{
  "dataset": "rendered solids tumbling over patterned floors",
  "horizontal_flip": false,
  "num_classes": 25,
  "activation": "silu",
  "widths": [96, 192, 384],
  "label_smoothing": 0.1,
  "beta2": 0.999,
  "precondition_frequency": 10,
  "one_sided": false,
  "grad_clip": 5.0,
  "steps": 9400,
  "batch_size": 256,
  "epochs": 12.3,
  "warmup_steps": 180,
  "weight_decay": 0.0
}
Rows from block 6 of a small segmentation model, named by matrix and row number. Each number is 128 + 24 x the weight over its row's rms, rounded and kept within 0 to 255. All counts start at 0.
After each channel's rows are labels from the 100 images, of 14848, where the channel reaches its highest value: "lies over" is the class under the peak; "top examples" is what is common among them. Only what is clearly more common there than usual is listed. The data: rendered solids tumbling over patterned floors.
# conv: 3x3 conv (model.decb.0.0.conv.weight, 192x384x3x3, each kernel summed), inputs 154-230

conv.78 [154 149 166 109  96 127 134 136 115  97 153 101 117 129 138 145 141 148 102 133 150 117 122 132 152 135 124 163 109 138 116 104 112 130 174  95 191 140 131 135  93 151 132 141  94 163  72  76 144 201 118 133 189 139  89 132 123 104 134 134 137 158 117 158  95 110 112 158 134 157 161 128 105  33 117 120 207]
lies over: jack; star block
top examples: jack; largest object: jack; star block; cog

conv.90 [130 137 143 124 131 123 139 118 133 125 114 144 126 141 134 155 126 124 103 129  98 116 148 143 127  87 144 140 143 123 140 100 143 125 116 112 127 118  65 121  99 183 102 143 105 126 128 113 170 102 145 114 107 119 127 116  79 116 223  93 139 130 152  97 148  33 157 146  76 126 109 124 133 154  96 111 117]
lies over: spring
top examples: spring; largest object: spring; torus

conv.94 [141 141 136 101 132 143 123 146 114 109 147 125 109 106 102 100 123 132 105 112 151 113 124 126 130 127 141 127 122 111 119 126 159 131 117 118 119 119 145 107 131 118  86 199 155 114  78 159 169  87  88 138  90 129  75 138 148 164 225 133 114 100 119 115  94  92 136 117  89 136 109 153 113 127 150 100 106]
lies over: spring
top examples: spring; cube frame; largest object: spring

conv.101 [123 110 122 113 135 129 113 111 141 142 144  73 142 145  89  91 111 124 121 146 155 134 155 133 171 143 142 130 135 125 116 130 146 141 111 103 117 156  89 149 139 156  81 106 112 103 129  80 107 115 143 125  92 113 102 149 139 152 126  87 130 124 115  87 127  99 146 112 141 125 118 222 147 166 112  94 113]
lies over: chain link
top examples: chain link; capsule; torus

conv.142 [149 118 131 122 148 146 125 116 159 141 119 141 115 159 106 116 135 140 136 110 144 117 153 162 133 144 125 133 149 149 120 108  95 117 117 140 124 131 164 101 179 128 176 122 146 159 124 146 137 171 148 113 102 114  82 132 158 152  69 142 129  88 136 162 176 117 140 186 175 145 130 175 230 104 150 142 102]
lies over: egg
top examples: egg; largest object: egg; sphere

conv.49 [ 93 130 127 135 130 143 176 137 103  72 156 112 132 111 102 157 127 118 143 141  88 161 124 120 191 139 121 105 126 138 115 145 132 132 107 134 143 147 111 151 114 119 131 117  99 145 172 138 138 163 125 181 118  92 130 124 152 125 137 143 124 107  89 101 120 182 141 119 156 108 123 173 126 102 137 132 168]
lies over: jack
top examples: jack; largest object: jack

conv.169 [131 121 133 123 109 110 117 104 125 159 112 109 113 130 130 115 144 161 127 133 144 134 148 149 142 142 122 127 129 141 140 117  94 148 136 104 137 118 196 113 179 104 105 135 146 144  87 103 104 109 136  99 113  68 158 164 163 127 137  99 188 146 131 122 182 113 142 183 144 100  75 126 206 127 160 167 155]
lies over: sphere
top examples: sphere; largest object: sphere

conv.50 [151 120 132 128 123 130 117 125 107 149 152 126 116 128  91 120 129 136 112 128 130 111 100 146 137 101 141 147 111 120 133 138 132 143 134 129 117 147 112 128 158 127 120 134 135 103 136 135 107 120 127 134 140 108 177 190 132 110 134 160 108 121  97  98 146 139 136 132 104 124 106 166 115 165 107 154 122]
lies over: octahedron
top examples: octahedron; largest object: octahedron

conv.23 [ 98 141 109 119 105 131 103 150  87 129 103 131 108 113 140 135 156 138 154 126 122 118 142 119 155 147 147 119 125 135 117 160 126 133 129 105 133 133 170 164 154 101 114 148  76 151 134 120 136 110 168  90 128 138 115 136 112  83 131 121 146  99 151 128 167 138 146 158  79 133  15 138 123 159 135  66 146]
lies over: egg
top examples: bowl; egg

conv.34 [112 122 139 129 120 136 145 137 132 121 110 139 131 142 152 139 156 152 170 131  91  86 121 154 119 120 150 125 112 110 126  73 125 121 139 118 145 113  74 126 103 139 122 101 115 165 142  95  91 163 147 146 161  82 123 128 138  42 137  96 145 182 108 151 129 108 125 150 103 126 123  75 140 142 107 117 128]
lies over: egg
top examples: egg; sphere; dome

conv.184 [128 139 144 101 130 140 127 124 111 135 131 138 106 121 124 114 159 132 137 103 136 135 134 164 108 121 145 126 112 138 139 135 126 131 103 121 147 120 120  79  81 161 177 117  97 129 156 131 172 110  85  56  93 149 132 137 111 176 164 180 110 128 121 136 100 139 129 117 141 156 106 137 130  86 130 146 103]
lies over: egg
top examples: egg; largest object: egg

conv.112 [154  89 130 144 132 131 136 146 129 111 141 150 136  97 137  98 145 137 116 154 109 144 128 130 133 131 137 119 115  99 158  88 168 155 118  98 121 151 104 118 125 107 119 151 124 134 106  97  84 114 115 125 117 111  96 118 119 113 145  86 149 152  99 116 117 104 154 136 121 104  88  66 139 149 149  98 192]
lies over: egg
top examples: egg; largest object: egg

conv.14 [123 121 150 108 116 160 118 128 124 100 120 134 142 127 108 112 145 147 141 148 132 128 149 130 129 106 126 122 143 118 145 111 142 118 130 126 138 108 125 115 125 150  80 116 176 163 155 105 146 110 162 123  71 113 127 164 180 134 131 122  99 150 150 168  93  89 165 106 116 132 112 164 111 177  61 152 153]
lies over: wedge; cone
top examples: wedge; cone

conv.52 [131 114 118 119 135 155 120 134 147 161 129 125 117 131 128 146  91 146 111 128 154 101 124 138 117 154 126 133 124 108 102 159 119 127 143 128 142 141 133  93 175 130 164 100 145 120  80 113 115 143 131 120  84 140  91 114 181 131 180 158 146 153 112  80 142 110 154 134 161 134 122  95 106 143  89 218 204]
lies over: sphere
top examples: sphere; largest object: sphere

conv.68 [128 125 121 144 108 100 135 123 122 123 144 124 123 135 134 144 122 133 136 120 137 137 137 122 125 139 127 138 116 114 128 143 153 139 142 117 143 117  65  76 107 204 121 156 113  93 109 149  96 102 109 110  91 156  82 107  72 100 168  68 147  76 172 147 148  24 101 145  49 153 120  87 113 155 143 122 193]
lies over: bumpy ball
top examples: bumpy ball; largest object: bumpy ball

conv.155 [141  99 135 113 148 133  97 122 106 131 139 140  97 160 110 154 113 149  94 120 111 130 116 117 131 139 116 132 116 126 125 143 150 137  92 144 120 153 110 149 125 147 109 153 166 101 151 141 162 106  96 113 118 108 121  72  84 174 160 149 104 121 128 162 110  92 122  90 130 118 147  68 187 163 132  79 132]
lies over: egg
top examples: egg

conv.11 [101 154 125 113 105 116 169 118 120 165 102 136 133 130 128 124 116 112 120 140  98 117 107 107 136  86 127  99 108 138 139 126 137 102 106  89 121 148 116 131 148 155 122 136 148  97 110 168 146 107 113 127 117 146 148 182  80 129 121 131 196 130 132 104 145 161 125 167 125 133 130 126  85 127 105 125 100]
lies over: star block; jack
top examples: star block; largest object: star block; jack; largest object: jack

conv.1 [139 134 142 108 123 125 115 119 105 129 106 104  96 118 126 114 146 170 151 120 129 140 113 134 112 109 143 139 141 138 113 147  96 123 124 133 147 139 153 116 168 154  99 154  82 164  84 158 175 119 156  81 144 140 148  83 185 102 117 166 165 155 134 153 133 163 137 123  97 129 203  93 126 107 126  76 147]
lies over: cylinder
top examples: cylinder; capsule; largest object: cylinder

conv.125 [117 131 146 121 126 148 120 122 138 129 125 127 134 111 135 114 136 149 147 130 153 116 111 143 132 148 134 156 115 125 115 132 127 127 117 119 162 134 153 141 121 113 152 214 130  73 118 127 138  84 130 128 112 155 140 178 113 139  73 148 152 180 142 162 148 185 114 136  70 102 101 155 156 105 198 153 172]
lies over: cone; pyramid
top examples: cone; pyramid

conv.95 [123 135 127 100 114 163 130 115 115 147 137 116 146 111 122 101 109 146 140 147 145 152 119 119 109 151 129 104 102 128 108 120 120 162 112 143 131 115 119 130 119 155 109 175  91 150 144 207 151 122  95  94  99 158 125 141 176 174 106 189  81 119  98 108 111 149 154  94 140 183  96 180  90  80 137 148 118]
lies over: chain link
top examples: chain link; torus

conv.9 [128 104 123 126 138 120 145 119 125 117 124 112 133 131 148 144 121 125 144 140 104 115 137 139 113 129 105 133 146 122 153 137 101 150 112 158 130 117 103 130 126 125 180 136 120 137 139 159 108 140  58 113 108 163 131 138 176 140 187 141 104  86 105 155 188 150 124  76 165 173  96 145 152 126 127 132 150]
lies over: torus
top examples: torus

conv.168 [140 136 118 113  96 148 140 127 108 134 141 131 111 122 142 110 131 144 134 144 118 135 121 136 131 146 132 118 129 128 126 130 103 138 113  96 141 135 120 113 116 137 167 122 105 160 136 156 120 113  78 113 156 173 130 103 219  72 122 145 106 131 104 135 136 148 169 111 153 174  94 129  75 115 133 142 186]
lies over: cone
top examples: cone

conv.126 [121 118 125 150 141 123 117 120 141 128 125 110 121 117 142 139 125 130 113 128 135 114 117 128 130 137 112 113 126 111 137 136 140 132 144 134 112 144  74 115 108 140 122 156 132 106 118 138  96 118 125 138  49  81 149  69  86 124 155 140 132 129 151 163 111 194  89 135 151 108 150 189 185 126 120 123  89]
lies over: cylinder
top examples: cylinder; largest object: cylinder

conv.171 [140 123 120 126 124 153 112 133 133 107 152 112 108 106 122 133 130 131 127 104 134 141 133 154 150 106 127 110 119 110 121 132  91 142 155 146 140 168  68 141 133 132 136 138  96 115 101 112 133 148 145  93 124 125 114 145 130 163 194 107 125 162 108 139 156 108 129 147 122 141 140 136 139 101 134  77 189]
lies over: sphere
top examples: sphere; largest object: sphere

conv.119 [126 127 124 134 106 154 135 132 119 100 117 100 149 118 127 150 129 134 123 122 139 127 132 136 114 112 122 148 102 148 117 181 115 110 156 131 134 152 123 132 161 148 104 125 207 102 129 146 143 109 173 139 141  73 107 127 155 148  86 145  95  75 131 134 172 154 102 162 163 120 210 226 116 162 103 174  81]
lies over: cone
top examples: cone; pyramid; wedge

conv.54 [122 133 133 120  83 137 111 123 138 137 138 130 119 111 118 108 128 140 112 134 130 121 112 175 121 124 110 125 130 139 115 127 132 124 171 128 143 143 119 117 156  97  89  85 163 141 132 114  82  87  27 145 166 147 138 160 137 121  98 118 113 131 131  69 172 115 149  93 119 172 162  98 126  86 115  80 139]
lies over: twisted bar
top examples: twisted bar; capsule

conv.109 [106 137 147 137 134 145 160 135 161 136 127  99 130 127 102 121 150 103 115 125 141 133 121 120 163 132 134 140 142  91 126 153 124 133 131 108 126 117 113 169  90  67 150 139  72 179  92 125 125 158 149 166 175 116 124 104 126  89 117  97 126  97 127  88  88 168 178 176 134 142 157 120  90  71  87 125 169]
lies over: jack
top examples: jack; largest object: jack

conv.60 [131 142 151 138 129 138 105 130 117  94 145 115 111 133 134 148 116 151 115 145 131 110 112 115 134 103 128 143 126 145 110  96 142 131 127 131 158 146 115 132 116 165 156 141 117 159 128 100 115 136 108 124 103 132 114 124 117 120 170 118 162 144 168 145 102 180 102 144  98 113 166 141 172 135 170  93 113]
lies over: pyramid
top examples: pyramid; cone

conv.136 [146 109  86 113 128 141 153 129 116 128 150 135 123  89 108 100 115 118 122 142 152 132 144 143 148 125 157 106 146 117 137 146 127 149  96 115 114 138 141 132 176 126 135  73 123 160 100 125 149 110 137  86 134 137 121  87  91  93  73  55 121 127  82 119  85 167 165 114 186  81 134  97 158 104 139 123 112]
lies over: octahedron
top examples: octahedron

conv.64 [129 135 139 125 140 122 125 136 125 111 136 132 125 152 154 150 114 109 141 162 106 109 137 120 163 132 157 146 113  92 114 142 143 145 118 140 134 127 118 131 162 155 137 138 174 118 157 130 122 161 147 135 167 126  96 143 113 116  87 131 119 159 157 128 125  93  96  85 112 155 159 109 130 111 169 143 141]
lies over: star block
top examples: star block; largest object: star block; cog; largest object: cog

conv.73 [134 126 118 134 125 130 141 132 121 104 116 136 145 123 128 137 102 159 132 126 132 133 108 131 150 120 117 149 101 146 103 141 148 141 119 121 102 124 177 112 110 143 137 160 102 136 152 134 148 171 158  91 108 139 127 124 174 170 132 115 155 179 159 123 136 113 168 146  86 165 143 206 112 109  94 187 115]
lies over: capsule; torus
top examples: capsule; torus

conv.152 [146 110 151 135  80 129 142 111 119 111 130 145  91 137 119 129 119 134 135 137 152 133 133 138 132 153 145 110 148 148 154 127 102 104 110  96 105 111 154 114 104 100 104 111 110 131 161 136 197 104 161 131 146 124 153 122 135 116 100 175 137 129 132 136 126 148 151 125  99 128 143  78  63 132 106 126 103]
lies over: dodecahedron
top examples: dodecahedron; largest object: dodecahedron

conv.61 [156  97 129 148 143 168 158 146 105 129 124 118 104 121 121 145 118 158 142 131 136 123 144 158 165 149 163 132 114 105 101 114 143 150 130 102 130 131 119 179 128 169 153  70 113 107 147  96  92 110 153  91 139 103  97 196 152 104 169  91 110 173  62 121 150  99 154 137 122 110  81 125 175 122 122 168 151]
lies over: cylinder
top examples: cylinder; capsule; largest object: cylinder

conv.91 [166 144 149 131 110 166 111 122 109 159 112 124 134 128 132 127 107 126 153 121 140 159 109 153 141 102 116 135 145 113 148 122 135 108 127 128 106 134  90 142 129 144 111 120 138  96 117 172 141 121 107 109 124 189 112 134 108  52 157 131 154  98  75 101 167 125 129 132 113  85 186 124 143 129 100 116 126]
lies over: cube frame
top examples: cube frame; largest object: cube frame

conv.82 [130 135 114 101 117 119 170 138 125 146 111 169 132 140 132 100 140 134 112 147 110 150 105 122 123 115 167 154 135 100 135 128  99 102 142 107 149 103 172 114  86  93 137 112 111 157 149 135 116 140 137 126 142 161 115 112 122 151 156 106 134 131 162 157 160  99 117  44 135 134 122 158 135 142 159 180 136]
lies over: octahedron
top examples: octahedron

conv.46 [100 142 150 115 128 134 145 135 147 116 123 126 147 142 137 116 108 131 131 119 149 123 136 137 122 166 114  84 119 104 138 120 115 115 121 101 132 119 119 120 100 121 117 111 141 106 185 121 124 181 147 107 156 169 127 143 117 136  94 156 152 133 182 147 199 128  93 145 160 110 155 143 127  87 130 134  70]
lies over: star block
top examples: star block; largest object: star block

conv.189 [110 111 114 106 126 134 118 142 136 159  98 134 124 113 133 129 143 152 147 126 131 111 114 131 107 128 134 126 123 152 112 123 131 153 124 136 114  93 100  95  96 116 157 126 117 148 118 156 131 200 129  81 149 143  90 155 148 165 113 143 125  98 126 155 121 148 158 140 111 130 100 156 122 103 113 119 142]
lies over: capsule; torus
top examples: capsule; torus

conv.139 [165 129 110 136  89 112 124 143 101 138 144 114 126 126 112 117 122 132 107 109 158 157 121 159 132 119 108 134  97 131 100 139 125 171 119 128 134 140  58 161 123 122 150 126  97  92 152 131 125 174 174 161  89  95 151  90  71 131 119 166 151  80 143 122 127 180 120 159 145 215 128 119 112  77 125 142  77]
lies over: octahedron
top examples: octahedron

conv.153 [102 114 141 134 106 128 124 139 108 118 127 159  81 136 118 141 176 155 165 109 120 123 150 148  94 132 132 115 138 111 123 134 101 119 143  93 142 119 117 166  84 105 126 157 103 181 121  90 133 128 124 170 142 117 130 130 112 176  91 127 168 151  93 115 159 185 114 125 149 152 109  77  94 125 111 136  76]
lies over: torus
top examples: torus; largest object: torus

conv.120 [ 82 129 116 133 135 118 131 150 145 138 127 132 129 127 133 143 111 140 125 128 133 123 130 158 137 133 158 121 133  98 102 126 131 148 121 102  97 133 158 126 117 164 114  84 107  58 117  98 146  68 145 126  60 132 141 136 151  80 155  85 148 125  83  59 139 147 179 116 130 102 154 148 141 146 172 122  94]
lies over: octahedron
top examples: octahedron; largest object: octahedron

conv.80 [116 131 140 126 112 115 140 105 133 126 145 148 131 126 108 122 118 117 144 100 105 129 165 145 107 123 116 129 104 113 116 133 160 120 139 135 133 129 106 133  88 117 103 145 105 112 101 105 239  71 109  76  92 126 117 133 142 126 124 176  78 104 135 128 112 159 167 112  99 128  51 134  94  74  79 124 111]
lies over: spring; bowl
top examples: spring; bowl; largest object: spring

conv.12 [112 114 132 117 124 149 109 162 116 132 138 104 109 131 128 141 156 151 139 126 101 122 136 148 146 106 151 121 116 111 129 123 116 126 154 118 108 157 136  91 140 148 128  84 151 111 104 149 112  85 168 120  84  81 121 125 175 167 105 201 105 158  99  76 124 166 163 131 140 109 122 141 137 143 120 128 133]
lies over: dodecahedron; cube
top examples: dodecahedron; largest object: dodecahedron; cube; largest object: cube

conv.131 [113 110 150 124 110 117 137 126  99 128  86 132 120  98 123  89 115 119 122 149 140 123 125 127 108 118 116 124 112 142 105 136 151 141 158 147 157 159 240  88 138 103 133 117 173 124  94 159 126  88 102 109 145 158 107 189 147 125 118 135 184 127 109 128 160 136 117 121 104 145 150 147 156 150 135 132 102]
lies over: sphere
top examples: sphere; largest object: sphere